Weights of a small multi-label image tagger: arch swin, num experts 32.
Rows from block 4 of a small multi-label image tagger, named by matrix and row number. Rows with one number within an expert belong to one neuron, the router's apart. Each number is 128 + 24 x the weight over its row's rms, rounded and kept within 0 to 255. All counts start at 0.
After each expert's rows are labels from the 100 images, of 14976, where the router gives the expert most weight on average: "responds to" is what is common among them. Only what is clearly more common there than usual is listed. The data: simulated grey scan slices of phantoms with and without marks.
# router: router (model.blocks.4.mlp.router.weight, 32x160, trained with AdamW), inputs 0-79
# up: expert up (model.blocks.4.mlp.up, 32x80x160), inputs 0-79
# down: expert down (model.blocks.4.mlp.down, 32x160x80, transposed), outputs 0-79

# expert 26
router.26 [ 93 114 128 127 154 111 116 121 118 110 118 129 125 129 150 148 117 163 155 143 134 143 155 136 166 146 122 149 108 127 125 133  82  75 112 147 150 137 114 149 150 105 132 129 139 137 115 153 149  84  95 122  95 171 133 137 112 124 100 112  91  99 142 100  86 148 103 107 143 134 132 106 105 156 146 142 152 120 119 145]
up.10 [146 106 146 108  89 130 110 138 155 105 163 117 140 116 116 132 120 101 170 165  99  95 106  66 104 139 145 120 101 159 101 143 144 129 121 111 143 158 167 127 103  92 138 166  86  94 126  94 146 132 184 111 127 111 157 147 102 134 158 179 164 135 134 143 150  82 102 168 104 101  86 124 138 118 169 131 102 165 114 114]
down.10 [153 133  94 115 110 115 139 122 105 102 140 117 139 120 100 128 129 129  98 117 158 173 142 116 134 128 104 120 116 159 167 146  97  88  98 156 119 169 132 104 127  92 142 131 103 155 106  82 122 108 111 145 147 177 119 131 117 125 146 101 121 128 129 129 105 127 150  97  70 110 160 129 126 144 147 124 182 103 166 170]
up.11 [141 124 121 127 117 140  99 119 145  92 121 133 143 116  99 106 101  57 106 131 107 139 148 136 158 146 159  89 198 154 138 129 163 122 129 108 120 116 101 139 105 122  97 122 150 136 124 120 126 152 127 128 107 137 153 114 116 130 121 118 114 155 186 131 130 121 146 149 125 136 135 140 132 115 122 195 115 113  91 109]
down.11 [151 111 128  93 185 128 151 133 135 136 133 126 112 117 120 157 122 120 113  84 159 100 163 141 150 133 110 115 130 106 159 123 118 142 154 174 123 134 149 134  97 147 127 144 129 143 104 142 121  87 125 114 140 151 125  80 138 111 125 112 138  96 109  97 100 135 138 146 123 125  93 116  97 168 123 132 142 127 162 108]
responds to: head; several spots

# expert 21
router.21 [112 135 126 174 153 116 154 132 112 157 133 126 100  87 125 134 137 156 128 107 113 100 129 107  90  79  93 165 111 104  82 110 146 141 161 119 158 130 124 117 161 115 134 140 124  90 114 135 191  91 167 100 115 131 145 127 156 119 136 109 132 100 122 115 136 108 128 129 141 142  96 124 111  93 141  97 138 152 116 126]
up.0 [114 108 139 154 132 115 103  95 167 159 134 145 125 116 113 147 106 170 139 153 103 131  59 100 108 124 180 145 130 101 141 131 101 152 115  98 180 136 118 141 126  92 114 127 116 104 154 166 167 111  81 100 122 156 129 135  70 148 134 100 143 123 145 120 121 162 137 126 126 145 134 118 138 146 141 159 170 114 122 107]
down.0 [ 77 147 159 123 167 121 144 119 137 157 117 168 144 133 155 136 113 142 157  93 136  96 115 151 104 168  95 128 140 106 125 122 109 124 178  94 173 154  75 103 111 131 129 116 171 134 114 123 122 118  94 122 144 131 107 116  99 132 146 136 161 122 135 160  95 148  99 120 101 105 130  86 117 107 114  91 122 118 158 145]
up.1 [151 112 138 143 140  72 134 123 120 137 132 150 138 147 139  90 155 168  97  84 169 137 139 109 121  87 101 135 139 146 128 109 183 161 151 128 109 130 161  99 132 153 145  87 145 100 113  92 128 119 110 147 147 152 150  91 130 129 126 151 103 118 135 120 145 164 152 156  82 107 154 114 106  96 141 119 149  92 152 137]
down.1 [142 138 129  93 121 131 113 136 143 115  79  89 100 140 161 127  98  97 169 139 142 144 130 160 111 104 137 127 140 102 154 165 163 112 134 152 120  92  86  78 170 125 140 153 139 132 190 155 135 144 139 134 166 109 119 150 144 167 153 161 136 107 168 125 136 168 118 126  94 113 165 132  66 151 146  88 119 153 160 135]
responds to: low contrast; chest

# expert 31
router.31 [120 109 123 155 132 117 159 152  69 143 161 174 126 151  91 113 103 108 109 155 129  90 127 126 114 101 114 130 105 126 153 108 149 151 152 127 170 119 117 156  94 152 151 133 140 160 127 146 123 128 179 118 107 134 120 113 171 163 172 138 133 166 130 112 165 135 135 149 115 120  91 132 107 106 129 118 137 159 101 115]
up.10 [ 97 117 134 137 169 140 161 123 114 159 139 130  94 146 160 126 132 138 100 129 114 162 184 124 112  92  85 139 125  89 106 154 128 105 141 118 139 106  69 147 150 116 100 107 137 142  97 136  82 113 124 108  98 129 129 121 152 109 127 160  61 105  82 143 128 135 121 134 129  78 133 132 104 120 109  94 142 129 106 128]
down.10 [171  81 138 129 118 148 138  95  97 131 131  94 114 125  94 104 104 130  62  89 105 150 164 134 125  74 141 110 108 167 104 130 162 128  97 159 125 128 179 125 117 128 140 163 144 105 138 140 156 145 154 110 142 167 171 152 154 123 114 145 144 127 121  90 156 122 171 146  91 135 138 139 102 134 109 134 122 157 111 100]
up.11 [124 131 136 134 143 145 156  91 162 113  97 128 106 110 100 147 152 154 161 156 109  84  97 131  98 131 135  75 139  78  92 145 120 131 179 163 122 159 168 118 132  93 133 113 141 101 132 106 110 140 150 100 115 110 144 133 109 118 121 129 119 113 113 121  97 135 144 109 144 100 131 115 136  89 118 115  97 139 142 122]
down.11 [125 155 143 148 160  92 117 139 100 116 131 163 159 128 141 110 136 137 150 151 134 136  76  85 126 129 141 131 164 124 126 127  99 111 154 159 176  89 134 150 135 124 106 150 158 141 157 124 112  73  82 139 104 144 105 135  90 116  89  90  92 140 149 162  82 152 150 114 142 150 166 109 113 103 147 134 146  84  96 130]
responds to: low contrast; limb

# expert 4
router.4 [161 127 139  88  98  83  91 122 162 146 127 137 137 110 112 130 160  78 114 129 160 146  98 127 148 116 129 155 155 111 121  97 124 133 155 137 119 128 135 121 116 155 126 136 162 120 161 127 160 135 128 108 136 134 153 137 162 106 160 164 125 121 151 131 172 112 160 153 108 143 102 162  97 118 168 105 139 161 109  89]
up.0 [127 154 121 106 124  93  99 138 176 138 136 107 164 160 140 135 142 122 183 165 115 142  96  86 136 136 129 117 147  88 112 104 128 131 136  81 108 115 166 136  89 148 104 121 119 159 162 122 163 112 100 116 164 121 121 140 130 127 157 181 155 105  91 137 130 114 193 148  95 135 144  93 137 115 153 138 121 145 120  90]
down.0 [126 139 140 102  88 105  96 158 117  87 127  97 145  89 115 113 122 108 170 152 157 144 146  68 130 158 152 110 128 131 133 157 153 131 113 129 210 136 116 141  98 173 101 139 122 138 139 163 149 127 141 130 135 132 145 170 111 130 149 167 117 123 128 138 116 157 129 124 133 150 140 158 110 129 157 142 100  91 110 108]
up.1 [176  74 133 132 155 104 117 109 185 157 117 111 190 118 101 128 144 116 179 130 105 112  90 135 128 156 140 110 144 123 109  61 156 134 152 137  99 126 133 138  92 119 134 153 141  84 120 123 118 144 147 125 150 121 123 156 162 125 146 146 139 118 131 126 153  87 185 149 126 128 143 141 133 105 161 137 137 132 165  87]
down.1 [135 150 139 133 105 130 114 125 169 101 149  86 123 108 124  88 124 155 140 162 152 147 153  80 129 139 153 145 150 128  89 146 133 125 141 129 142 149 159 101 117 127 108 171 152  87 179 140 180 131 140 141 147 152 118 145 122 129 139 141 138  85 103 140 160 175 109 127 106 125 155 122  97 110 148 161 141 123 128 104]
responds to: streaks; limb

# expert 20
router.20 [127 143 172 153  96 140 162 123  94 114 142 153 122 113  94 143 145 145 102 121 127 126 117 126 144 130 149  99 140 157 145 166 138  94 127 119 173 131 130 120 116 162 115 114 151 106 100 136 165  95 111 114  99 130 117 145 134 129 129 127 130 145 122 101 108 107 166 196  94 156 139 154 139 130 122 109 129 141 129 123]
up.0 [111  88 120 129 163 113 137 128 129 137 144  85 105  98 152 126 150  98 136 116 101 114 137 151 135 147 116 167 106 122 102  96 144 130 148 140 113 112 150 118 156  93 129 121 140 115 126 111  76 148 140 156 120 146 157 121 129  77  79 129 119 105 118 162 124 128 114  85 146  99 100 111  94 135  95 122 130 114  92 145]
down.0 [115 121 145 128 106 134  83 182 126 106 183 111 160 146 149 100 100 136 136 135 125 140 148 119 138 143 161 149 149 119 126 137 140 116 116  77  99 118 111 109  76 133 109 135 113 155 106 102 172 133 127 147 131 129 136 122 123 142 108 117 172  99 137 116 143 117 132 138 139  74 130 111 130 135 103 125  83 125 132 147]
up.1 [106 143 121 142 136 144 146 113 126 135 105 147 109  77 145 172 129 133 136 148 133 131 150 116 128 125 153 167 100 108 141 127  76 111 150 124 137 133 138 155 139 109 112 111 112 138 132 133 126 121  89  93  95  82 126 132  90 132 131  91 115 106 144 179  66  85 150 117 155 101 109 156 139 170 174 119 123 131 128 168]
down.1 [116 131 127 169 153 114 101 150  95 133 129 145  76 144 132 158 110 100 111 126  76 148 136 132 119  82 125 162 135 124 123 107 144 113 158 125 140 114 113 119 156 123 110 128 126 116 117 104 126 123 117 107  90 111 137 114  85 120 177 112  94 131 131 137 131 149  94 117 158 158 198 119 155 108 135 140 129  92 102 113]
responds to: low contrast; noisy; chest

# expert 0
router.0 [110 163 152 147 126 142 165 104 136 157 166 168 135 115 124 101 133  96 159 152 135 112  97  96  85 121 137 133 119 118 143 123 156 119 147 111 186 137  68 114 123 115 143 177 133  87 133 128 118 147 146 100 103  95 147 157 117 152 133 112 155 158 147 171 142 112 109 140 169 139 153 154 117  66 119 133 120 167 141 129]
up.0 [164 128 120 116  85 170  95 132 165 160  98 119 158  85  76 150 104  96 152 170  98 110 124 158 152 154 177 107 106 139 140 144 137 121 142 127 125 123 158 151 104 123  67 120 142 132 144 117 105 127 143 125 116 117 111 155  95  97  93 106 148 104 120 130  98 123 141 151 157 167 110 115 147 129 175  77 147 127 191 136]
down.0 [111 132 138 133 145 142 147 149 149 123  89 102 135 114 166 132 105 140 148 118 129 119  91 175 119 132 150 151 117 132 165 139 101 133 129 111 129 121 119 137 127 121 160 126 129 133 132 112 142 134 118 154 165 145 140 103 126 157 140 185 105  77 180 150 132 149 168 117 104 141 134 149  97 119 101 147 113 130 128 171]
up.1 [137 105  76 145 108 149 100 131 110  95 130  86 138 146 121 123  85 137 139 120 108 155 161 119 131 139 105 141  94 143 123 152 184 132 124 143 110 155 131 116 111 161 141 109 130 151  82  97 110 133 123 152 127 151 100 120 143 104 121 138 147 138 114 125 111  98 141 147 155 137  89  93 147 164  86 126 108 104 113 168]
down.1 [131 136 107 131 172 133 130 122 125 118  82 123 129 137 134 141 130 135  95 128 130 115 147 166 174 110 112 140 142 145 125  45 143 147 105 176  98 131 143 144 160 137 151 115 135 122 108 135 140 125 131 143 136 106 174 129 119 146  62 140 147 171 125 101 134 148 109 165 122 131 104 160  93 145 116 109 110 143 120 119]
responds to: low contrast; belly

# expert 25
router.25 [105 165 135 100 115 119 112 134  75 138 105 123 115 111 109 112 103 138  97  98 133 127 114 147 127 114 109 138  96 120 118 148 136 113 151  85 164 127  95 143 156 156 168 130 164 194 126 119 159 126 150 107 113 145 108 142 162 184 162 134 102 171 128  92 150 119 111 126 124 157 104 117 105 113 114 123  94 154 116 134]
up.0 [135 147 209  98 148 121 131  87 103 118 114  87  81 129 136 138 101  82 142 135 130 107 146 146 144 113 125 140 141  82 153  86 122 124 172 111 172 116 137 123 167 157 108 131 101 159 126 158 148 129 126 153 131 112  98 126 136 149 140  94 116 151 140 106 137 136 101 122 106 142 149 131 101 131  95 157 114 139 106  96]
down.0 [123 156 128 121 143 168 150 129 132 114 106 154 131 121 137 153 121 114 165 143 189 140  89 140 153 123 116 134 146 161 125 120 117 115 125 102 138 128 119 124 118 127 179 152 107 143 104 159 136 121 105 116 109 134 110 143 167 135 123 146 155 115 147 161 139 100 125 156 154 122 151  95  75 117 130 134 145 116  89 111]
up.1 [171 124 184  91 148 141 148 159 163 149 100 122 148 157 129 123 128 152 155 169 148 119 115 121 104 113 127 141  94 104 140  74 115 145 161  93 113 126 145 117  94  88 117 134 112 104  68 146 143  99 161  93 139 168 156 102 151 160 106 103 134 114 111 130 137 135  89 168  81 113 107 111 136 135 135 111 117 173 122 124]
down.1 [131 124 143 112  96 115 134 133 152 130 156 126 120  94 104 122 119 112 116 185 127 127 133 128 131 184 165 144 181 131 125 143 137 117 108 174 158 151 103 167  91 159 106 123 111 110 151 144 137 136 163 162 157  89 124 165  85 154  99 173 125 137 102 179  73 136 140 151 160 107 135  94 151 128 156 124 135 138 139 119]
responds to: head

# expert 5
router.5 [107 138 120 161 127 106 134 155 124 177 110 143 118 140 134 103 122 150 108 113 121 144 115  87 132 121 103 145  91 128 128 111 151 111 116 102 154 112  78 178 158 144 100 139 102 138 109 142 163 101 169 115 143 168 121 119 131 148  95 160 124 116 175 128 142 118 127 162 128 156  81 149 133 114 146 156 122 154 122 122]
up.0 [180 145 156 155 144 171 135 126 110 173 126  98  77 144  83 113 121  88 115 114 152 124 148  58 105 115 112 118 110 132 102 145 132 122 116 116 155 135 120 133 128 152 136 186 167 120 136 152  86 126 183 100 126 132 126 130 134 116  99 109 130 124 125 101 137 138  95 139 139 104 108 185  93  87  85 126  82 137 115 103]
down.0 [164 120 168 114 138 148 132 111  90 118 147 117 113 154  99  86 101 135  84 136 147  90 163  94 117 150 132 162 104 113 100 136 132 101 171 128 147 136  92 154 102 173 121 181 135 135 136 118  94 133 162 108 126 121 136 121 178  85 107  72 133 137 145  97 147 140 134 148 112 130 148 165 132 154 112 145 132 115 131 110]
up.1 [ 97 113 120 136 123 169 136  84 184 116 102 138 141  99 125 121 135 129 174 141 114 133 105 142 114 107 133  75 123 143 129 181 145 155 116 151 133 173 139 115 114 100 178 127 153 106 137 130 105 131 122 182 125 156 129 177  95 133 151 128 126 148 113 124  93 162 110 121 144 132 155 105 145 120 142 139 107 118 173 161]
down.1 [132 102 149 120 122 142  82 100 132 129 111 129 114 144 120  86 152 104 129 141 118 152 116 133 142 144 130 119 107 166 149 144 134 122 133 118 151 160 102 149 143  78 133 124 134 146  87 121 154 101 103 155  93 121  78 189 112 133 124 147 125 125 137 136 119 144 106 125 150 124 118 103 110 139 162 191 181 139 107 144]
responds to: low contrast; head

# expert 14
router.14 [148 139 120 169 119  98 127 126 147 143 134 131 124 181 107  89 123 100 132 124 112 113  96 129 117 159 139 159 125 124 123  91 104 120 162 129 118  91 103 121  99 148 126 113 150 139 101 125 155  87 163  87 146 126 105  88 137 126 169 138 157 151 117 119  91  64 138 127 134 153 125 109 118 155  93 101 142 127 150 172]
up.0 [161 144  97 140 145  74  91 150  88 139  81 142 130 149 111 108 138 170  80  71 155 102 126 143 110 166  89 130 114 126  69 132 145 107 138 153  89 121 136 103 128 131 127 101 142 138 124  88 127 130 154 135 137 137 107  92 133 131 116 120 102 163 133 131 135 136 120 134 114 196 133 150 131 140 126 109 131  98  98 143]
down.0 [113 122  71 144 162 131 133 102 112 145 103 124 157 103 118 157 151 145 101 159 123 129 143 114 128 113  85 110 106 167 117 138 135 145 119 117 105 152 112 141 149 152 139  90 128 150 100 121  91 144 102 153 121 131 118 152 119 129 107 147 141 174 144 141 162 122 130 183 136 188 109 156 147 128 126 150 140 113 102  99]
up.1 [121 127 135 189  74  97 116 126 121 157 150 128 103 153 128 113 143 166 113 102 117 178 139 104 149 105 130 160 116 140 146 113 107 164 143  99 120 169 125 133 147 116 169  74 123 126 128 152 146 116  82 124 128 147 149 115  58 109 172 135 177 125 105 127 116  91 129  88 112 114 114  85  91 106 129  98 105 123 145 156]
down.1 [122 151 119 125 113 136 120  78 124 139 121  96 110 101 138 118 176 104 142 138 116 131 119 124 110 103  73 155 102 153 158 132 135 113 109 186 141 153 131 106 107 127 127 104 158 125 114 141 120 121  76 109  93 122 102 159 133 118 136 159 130 149 133 158  90 131 143 112 176 131 118 149 103 111 124 145 153 118 167 164]
responds to: chest; low contrast

# expert 9
router.9 [110 151 145 148 116 109 143 128  83 122 120 110  98 178 141 103 107 138 112 118 148  88  88 118 116 109 103 185 108 108 119 128 144 104 120 113 175  88  93 149 114 152 143 152 104 157 142 133 170 150 167 122 158 152  95 104 170 167 139 130 141 134 156 117 185 131 161 138 150 148  91 116 100 119 109 130 114 163 107 150]
up.0 [105 137 180 137 128 116 125 119 134 152 128 114 138 142 162 135 117 133 150 132 104 141 118  96 168 133 105 148 155 107 127 125 108 108 134  87 134 116 127 168 123 132  76 155 152 166 175 124 153 117 117 115 136 116  95 157 124 136 125  48 109  92 167 116 108 120 105 136 123 143 115 121  99 171 164 146 141 153 112 146]
down.0 [143 158 126 118 117  94  99 185  67 134 135 166 161 132 153 114 141 138 108 111 132 153  98 146 148 103 119 134 166 132 116 153 116  75 119  77 102  95 126 122 132 109 150 127 112 168 135 137 129 120  78  78 127 106 145 104 132  97 140 124 136 118 127 143 142 136 135  86 117 129 173 112 166 127 155 100 123 132 117 124]
up.1 [ 67 136  86 153 163 104 142 112 142 125 152 173 126 148 146 104 148 129 101 136 112  93  82 150 128 118  83 152 111 124 131 129 111 142 132 134 134 125 110 137 155 101 159 134 106 100 129 132 156 125 117 124 123  91 134 106 134 125 169 126 158 126 160 139 131 143 151 119 159 125 147 111 119 143 129 112 158 191 114 141]
down.1 [128 125  96 183 125 141 173 168 120 118 139 151 155  64 134 161 172 126 121  94 124 138 117 128 120 131  88 118 149 146 132 151 141 121 101 160 177 116 110 119 133 145 139 145 152 131 148 134 160 159  91 139 126 112 143 128 135 157 130 152 116 155 132 115 119 166 142 144 106 152 121 117 149  69  89  93 126 146 133  82]
responds to: noisy; low contrast; limb

# expert 1
router.1 [153 107 119 116  97 122 130 143 140 116 145 129 145 173 125 132 108 105 119 157  91 152 137 129 119 150 106  83 133 131 119 124 124 119 120  98 117 106  86 158  71  91  88 108  87 126  78 146 152  82  92 123 142 160 122 129 107  97 154 158 107 118  95 107 135 133 145 145 168 117 112 101 163 161  94 120 151 139 153 137]
up.0 [ 95 117 103 135 129  95 134 141 146 143 147 140 134 133 165 172 128 131 125 113 166 159 128 167 163 109 114 172 130 167 177 140 125 140  98 110 143 125  98 116 128 159 150 131 114 116 150  91 144 140 100 135  99 124  95 148 155 180 166 126 141 122 132  92 131 104 128 112 127 157 119 169 143 146 120 162 113 114  89 145]
down.0 [173  95 125 114 104 152 154 149 133 145 147 112 136 126 123 150 111 103 140  91 106 134 118 164  85 126 119 156 127 128 113 120 134 104 122 164 131 115 102 112 106 149 160 161 144 116 153 125 162 172 173 152 103 128 118 144 131  78 115 115  95 103 171  91 138 128  91 112 112 130 140 130 123 134 109 116  87 127 171 126]
up.1 [104 130 109 106 120  61 103 134 139 158 130 174 113 146 137  85 104 121 135 144 140 108  78 104 138 142 123 108 109 100 150 135 139  89 131 105 125 121  89 139 143 118 114 105 138 106 115 161 132  98 114 132 112 136 117 155 138 115 127 153  91 119 150 172 121 136 145  97 132 150 166 120 102 176 133 148 127 118 140 173]
down.1 [115  85 129 136 105  62 122 127 138 136 132 104 135 110 104  71 138 173 141 164 131  92 138  85 108 119  87 105 114 124 116 138 135 141 138 101 121 190 147 124  69 145 106 112 144 141 122 138 111 108 124 117 141 157 115 134  99 116 105 131 152 106  70 125 137 116 122 118 124 166 102 115 117 139 155 151 156 105 178 165]
responds to: chest

# expert 12
router.12 [124  90  98 104 118  86 112 133 120 161 151 119 109 125 123 174 124 119 121  95 120 159 133 104 126  98 171 139 155 167 131 112 118 158 162 153 141 111 172 157 123 136 138  97 147 127 138 137 150 184 127  99 101 150 139 134 150 130 174 161 152 155 122 142  92  97 142  89 134 165 113 141 128 135 154 146 110 113 106  93]
up.0 [158 142 123 119 178  90  90 116  86 151 157 146 141 160 108 112 148 153 123 155 121 145 127 136 182 118  71 103 119 130 100 101 123 121  74 102  93 115 128 117 173 101 102 165  98 115 102 114 136 128  87 124 166 116 121 125 104 159 110  93 144  88 123 103 133 135 134 136 122 105 111 105 133 150 118  88 168 173 137 148]
down.0 [118 143 129 120 114 139 111 123 145  94 135 133 153 114 106 116 121 130 176 151 165 134 138 101 119 133 119 130  91 102 126 116 111 147 161 137 117 145 113 159 126 105 109 117 142  87 147  91 148  97 133 134 102 175  99 109 154 102 142 150 114 134  59 156 167 168 124 160  91 151 156 123  93 110 125 111 118 172 139 121]
up.1 [135 141 116  95 127 132 125 160 117 139 127 120 110 120 157 136 153 147  76 134 166 127 184 145 147 115  89 177  96 138 143 103 129  86 101 139 101 128 140 141 183 155  90 139  91 162 115 132 139 105 156 126 135 107 156 110 184 109 123  92  70  84 161  79 141 114 129 147 143 121  94 154 125 145 112 128 139 126 138 123]
down.1 [132 108 156 157 177 141 166 147 147 149 108 134 121 160 137 130 138 155 127 136  93 103 156 132 126 149 127 162 138 113 119 141 126 130 151 110  83 151 134 107 145  88 104 110 165 152  92 128  63  80 115  98 121  93 108 103 121 133 130  72 117  88 128 142  87  96 115 124 155 137  77 147 129 127  79 128 106 121 139 136]
responds to: belly

# expert 28
router.28 [153 157 122  91 156 162 138 119 140 141 128 143 107 132 149 156  99 138 158 131  81  71  88 122 122  90 109 112  89 105 114 138 155 124 123 139 135 105 103 117 155  97 117 182 124 113 166 151 155 149 183 153  94  94 116 144 124 118 124 109 134 119 128 168 133 163  94 124 148 107 130 146 149 156 127 135 134 159 145 158]
up.0 [125 100 115 156  98 152 144 121 136 103 154 180 131 106  97 153 154 102 100 122 164 133 134 151 129 126 152 140 134 147 132 106  92 158 145 175  69 141 175 142 129 154 198 142 109 111 124 128 119 153 101 109 122 150 153 102 109 145 141 128 168 189 114  91  96 110 160 165 138 133 149 141 155 101 123 117 129 128  97 131]
down.0 [102 128 132 105 142 155 140 102 132 153 107 157 134 145 142 160  99 149 121 120 126 154 109 165 144 139 162 128 136  86 153 149 149 133 103  98 104 119 156 168 126 113 142 100 112 115 126 137 116 119 106 113 102 159 138 133  92 117 104 166 116 164 149 189 131 108 145 164 141 109 142 102 142 109 184 148 125  96 117 121]
up.1 [161  78 100 164 154 103 157 118 167 167 104  94 141 103 116 111 145 120 136 117 121 130 147 102 112  86 125 122 125 109 142 129 182 151 168  90 113 154 148 123 149 108 151 121 182  85  99 152 146 132  81 109 120 158 132 118 118 136 172 170 131 118  83 120  92 117 149 114  83 123 168 104 145  75 116 127 159 122 123 114]
down.1 [ 73 112  89 129 103 156 111 143 129 135  91 134 133 116 174  93 151 113 146 101 151 184 137 125 166 128  90 100 145 164 118 158 122 128 127 128 137 108 105 124 130  81 156 101 165 140 122 148 150 129 102 123 120 147 120 164 110  94 206 170 107  81 125 127 112 106  95 127 151 149 111  96  93 105 127 133 132 115 143 141]
responds to: head

# expert 6
router.6 [108 170 133 142 130 101 145 142  87 108 141 167 103 144 128  89 101 131 139 138 122 108  93 109 103 125 112 117 124 116 137 123 135 104 148 143 146 124  91 127  98 132 158 124 131 156 122 139 129 115 159 108  83 121 129 107 143 168 150 142 144 164 162 138 136 114 124 128 170 155 135 113 102 133  96 119  96 144 154 153]
up.0 [141  97  98 150 112 132 132 106 157 179 123 121 121 104 130 131 141 143 161 119 137 128 113 104 120 143 124 124 143 143 115 143 167 164  89 121 120 146 135 131 138 167  86 117 126  76 123 102  84 154 125 124 151 163 152 148  68 121  93 132 130 123  90 152 111 139 119 130 105 137  85 114 151 151 129 108 125 144 143 102]
down.0 [ 91 156 136 179 154 115 103 126  99 145  95 168 119 113 169 125 133 151 138 129 156 136  96 115 121 116 199 129 119 125 162 180 117 117 117 166 159 125 134 130 113 107 135 109  59 135 109  95 162 118 142 125 136 139 109 146 142 107 160 185 140 118 107 182 104 101 125 107 158 117 107 112 160 132 105 139 127 102 133 116]
up.1 [154 130 158 157 123 128 143 121 149 107 139 119 116 172 137 119 120 145 127 113 149 154 109 111  65 116 100 143 112  90  83 153 127 128 151 111 137 140 141  97 159 152 100 151 173 149 149 119 117 142 148 128 134 147 119 137  91 133 141 156  86 133  88 151 118 134 107  91  89 103 127 130 109 100 139 140 107 161 160 170]
down.1 [ 83 110 118 116 145 128 110 154 130 128 131 156 173 138 182 159 125 175 139 121 119 144 102 124 121 139 127 115 181 116 131 153 113 114 137 121 146  97 143 110 122 101 158 122 127 154 150 125 127  92 116 139 155 134 147  92 167 100 135  84 127 143 146 147  88 147 191 121 126 168 159  78 113 110 152 150 120 104 131 125]
responds to: head

# expert 17
router.17 [119 147 120 102  98 109 156 146  94 126 135 121 125 126 116 143 148 100 100 154 107 117 105 132 118  87 103 131 111 182 146 135 115 142 132 121 175 144 110 162 140 143 151 145 133 119 100 126 140 152 142  91 142 109  95  92 177 154 125 135 130 155 135 139 159  90  96 158 170 136  68 120 121  93  96 140 124 154 101 153]
up.0 [125  77 149 119 126  90 124 116 130 152 130 137 181 103  77 115 129 184 140 151 111 104  71 104 113 150 164 174 150  86  92 132 114 141 146 153 130 142 138 162 122 112 122 123 143 119  94 119 114  99 119 139 138 181 123 123  93 102 125 129  96 123 106 125 125 102 173  99 142 129 135 127 125 114 138 113 144 122 140 132]
down.0 [120 196 147 131 135 130 104 122 176 166  70 138  84 112 120 128 116 138 145 150 123  96 104 144 109  99 113 140  98 120 154 100 102 157 139 171 145  95 110 134 143 135 144 105 145 114 130 154 134 148 154 171 127 132 145 109  95 166 109 131 141 146 148 130 113 142 117 123 136 119 101 136 158 151 138 137 157  97 162 138]
up.1 [125 146 141 131 139 111 103 134 172 148 151 151 109 148 140 149  88 145 120  86  93 165 117 183 128 133 151 138 137  72 127 116  93 117 103 149 110  87 162 100 114 110 134 116 127 166 162 131 144  97 126 111 146 117  93  90 104 134 124  95 115 106 120 149  93 152 113 127  91 119 125 131 178 197 130 105 125 162 110 108]
down.1 [106 123 105 136 175 117 127 129  81 120 122 159 155 132 136 143 126 182 127 105 136 113 131 114 120 109  63 106 115 127  98 146 121 101 113 143 159 122  72  82 141 141  94 128 147 135 127 147  85 123 133 142 108 124 141 102 143 126 145 113 101 143 118 135 118 109 130 133 148 123 138 164 134 138  77 132 124 116  98 138]
responds to: limb

# expert 27
router.27 [111 149 139 109 132  87 137 159  97 131 120 171  90 165 152  89  97 130 105 116 124  95 117 129 140  84 111 154  90 138 137 124 159  94 136 121 153 132 104 109 141 122 155 123 131 154 130 130 123 121 157  80  85  92 134  93 121 138 153 146 127 146 157 182 121 126 111 120 115 129  98 127 131 152 130  99 101 173  96 202]
up.0 [134 125 156  98 133 125 118 140 133 112 139 137 141  91 110 144 125 129 150 105 159 119 123 141 157 137 169 148 138 127 142 115 121 109 149 117 162  81 123 168 127  86  90 159 132 158 137 136 132 137 204 140 134 150 144 141 147 134 139 110  90  60 129 129 121 105 124 113 117 138 149 142 132 106 115 127 140 102 151 129]
down.0 [127 108 147 155 183 145 163 125 133 134 120 119 126  65 119 166 165 179 164 162 109 148 104  99 159 120 132 111 161 152 115 104  98 120 135 144 171 149 145 123 103 124 143 127 107 136 107 146 116 165 119 122 104 144 124 162  98 147  80 109 136 121 123 111 182 138 155 142 163 142 147 153 137  98 106 116 153 139 120 105]
up.1 [141 138 158  77  96 131 152 143 133  97 144 184 118 156 122 133 132 131 123 129 102 115 114 160 166 137 149 112 144 133 151 158 132 149  89 145 145 160 113  79 154 185 158 101 143 132 145 152  90  95  67 121 135 104 136 157 120 151 152 106 143 140 123 115 127 112 132  91  85 147 160 148 139 118 117 110 162 140 117 144]
down.1 [110 131 122 142 162  74 137 108  91 104 108 131 114 147 166 119 171 140 156 118  93 138 117 150 144 129 103 101 139 123 145 138 113 124 108 152 138 135 135 116 143 126 131  99 169 152 122 107 129 136 100 132 126  76 122 115 154 168 155  84 143  98 111 124  84 144 169 128 128 134 127 106 128 137 118  98 145  81 102 127]
responds to: streaks; noisy